{
  "win_length": 400,
  "decoder_parallel_block": false,
  "lr_schedule": "linear"
}
Rows from block 7 of the text decoder, named by matrix and row number. Rows with one number belong to one attention dimension. Each number is 500 + 50 x the weight over the matrix's rms, rounded and kept within 0 to 999. All counts start at 0. Numbers have three digits each.
# q: attention query (decoder.blocks.7.attn.q.weight, 256x256), inputs 64-127
# k: attention key (decoder.blocks.7.attn.k.weight, 256x256), inputs 64-127
q.127:427542439553454531500514666664626390510417488567500608500429500415503575539545644500497559435500500500638500508599500555500483474507442500500500394500500544500491664500500500500532500410574537
k.127:500513564392500400500500340417572500500472500471615491459558570386500400500511424548500544592484518465500487631437470428594500500413500500548545500500665469309547516500456588588627533472535582
q.128:500500372500500542500500568500500493500500611500538557500674288500532577424539283492500717500519699552516500500612500639500500632604500500500500406500379500500423528500500591500264386512517543
k.128:500463391500500501648500471552496375500571596500551423500500399459503568432554410500500662500464565500514562382500500533563383611584500500500500431659500500500502500500347500500500350500443500
q.129:500500500500537528500530468500500484522458433585500456480500500500490500500486500576500444560501466460444500434550477500500520457500500527440500562500500474500500546500500500500561500550505500
k.129:500538500498500500523500500500500500500510500460535500500460500500500479500509500500500500482476439500463500524500579578499500507500500500500511500500500547500510532500500500425491500494503500
q.130:510513506500490500511483499500483545500500500500505500433500500503500500500487500500436451501468500545449423566498500500500500500528500442500406500500500500500500464500500464500500500481504500
k.130:545589500539500500500500500505500500500489500500500534456500500541500526500535500453521462500500500500578452507527446500477500500500555458500500500555500500457500500458500500500500500504469469
q.131:500442500500500526442507500500435500500500500568500500493500601633478500510505500553500378500456343450500500500522500449500500500500312537500608500352519421456500500465500500276522590500500500
k.131:500500604500500568500500585500301500621500500552433500500362500500409486539500500438500500500500500507405500500571483430500586378437483542381649500476500500409500452500578453500500500434490500
q.132:500534445500500500483500514552500500500472500500500500500526500500461500500500500500552592502500571459500537500500412500500499497500500500500500430610500522437403468500500564598500500500500447
k.132:498320500460500568500500377480471500547469500500527332500533562502396433497384548500500500500500500445500499525500500500500500481500500500527399500518500473500500500500500555567500500500463500
q.133:500500500500500500473490500442500504486480432500500500448500588500500481545500575500500498526547500500500500489500500500549603500500500500500500500704484500500500581500500527562571500500500403
k.133:494541500500478500539500500500523586500500500510500486535595500404533500500500402578467491500500500500541500468508500589500606557500500508500481500500500500500500569500570500500500453500555500
q.134:500514582480420446427500500500500516545500500500500500500500500500500500500481500535582522500500512472500455500500500500500398501478500500500500441500576500500500419487536500483500500500507500
k.134:500349621437500541500435500500500513562500500500500429500411560500500500500426636500488500500500422479500427500500500500500541500500500502471449503500489500500500443500500516515500500491500500
q.135:530576336500500436500500532559552500500452532312500600576500290350446500458500224540500763500500782500631500500496500569500500500572500454673445500500500500491391500606540604500331411431500491
k.135:500288500429500500500436351500589378465500627458537363469611557500450482500500500510500514531526500421451500427446500500500441500607500492628338500594500500551512500333500500609533393500428500
q.136:500385573500500551554477500500616500500530500500571500445500616567530500500500614500500377500500378550394500455654500525434535500500500522463500500500500500603553500402528500500565500633441563
k.136:466721448552500477530617711500500583500500436500491500593500290502500594453500500410500635500500500636451506500500500489500440604500500500515500389500486569500500543500500452396417500500547428
q.137:500573500547500500500500500500357500553532500530500500547500500500546467500449586500409500436500464520500523500365487416500473500364403500500500500478637410500500458500456450427478581418491332
k.137:502343569500500500318500500416495451500500500688500515427430728542500400582444666500556500520652379343552502500500609500500500261500500500449593595500500500375581500500551500500500659500500500
q.138:500500500500559511500566500500410560578500543370405603585500348500447500500437500602576500500500667445624506500488545500437451512556312500500500500500500500400351500500601574634301464444610500
k.138:475278500406537580500392369500500414500500565500517500397510568525500430500445500500500473488500500375439519475500390500500500500500568500500409516626563500500525500354338533500530424500500500
q.139:500487500562561500468500436445495500500496500563500500500500500500538500507500500500413441500500310500500500500500544534453521448488500500501501500500447500500500500472536500500500500508500500
k.139:500500500507467500500530625500500500552454434592489500472395503443500517500500458479556424500500500500500500500500500465513500500442521525440644500558500513444500500500513388406500500500500500
q.140:541463452500500500500438518500500492421534500584614500422500534485500513535500527500500502500500500500500500408500500495500569500500500500500500489638430500544500500500435500501500500500500418
k.140:500500403500495500522572591500500500500500454466490500571500500500500547451500500552504500500500594500500500460499541500466500569482422560500500500500385570545487500610500458507500500500500453
q.141:553500529466500500599443479444605500383552500598616428397500500574532500562500660421500384500514321528500500454565500500500500480504721529395500495542500520500500500500500423384668487595421500
k.141:500727500578500439528633637500555579367517437511500662500481500446576571471500414500488500496500500500500489525500582504464500566500456467500500500419421565568461500500634437500443500413500500
q.142:551500500442578500500469500513500500500497627419580540537500322500500500500551359500500500500500655561529494500564500588427500627577620466587375434500349587500500500500500500500500364500500524
k.142:541613399500499406639500500500625477371500500500500471500500500500500576453500500500477652541500617500500525500465500474510500618489500500500415500500500560500500500502416500500487364500500460
q.143:456469548500500537500500538500572500507500667500500500512540500521500481500500504594531458549500500500486500500500594563412500500598451501526492432449500500500500480477500500467436500590500500
k.143:500633470500634509653500500547431500500500500500500500500474340500576620418500500500541713500363575571417500391567375500437500500500500500507500466500543500527402480586466500500431500500500391
q.144:527500500500500535500485500500500500500556500500655515416531446500517577456561500421473500500538500609500500500526567500480580500500707500552365523500388500500500500500528442500500381467500477
k.144:500668500500557500500612611500605500362523528454500627500500393407646500400500410500523634581487665500584600448500500500481500611500566500500500500583500500543500500500460500480459500500500440
q.145:500500500381500500500500500444500500420500508494500545434534500500534564500529500500590592532500660500552500500546500500507500541500738510500500500654500556500500575509500500608500500504515500
k.145:500601401500500500500545531500500525500500597500566500539638500500500500500500405524500613500465500500557500500464512500441500662573500500624397363448361592500500500500500500479475500500500500
q.146:563432500494525530500500500466500484516448500574515500500487605500500495500506500500500500572502500500441474510500500513500573514540626500500460500500436525574500564454500491500606500500529576
k.146:500668500551500457560500500500524543500490495476500500500500500500500500453600389527483500500423500472521500500465500500500500500500500500500500487437500576500474500500500500427500500475532500
q.147:569500490500464500448467515508565496500434500472500500500500545462500501500491500500500500500502569443500500500496500558500500561480500500500500500500460500500500531500500500500500500507500500
k.147:500500535500490500529500500500522548500500575500500500500500489500476457521500500500500500500493481475465500500500500500500543500532500468512418479500490500500469500500500534500507478569500494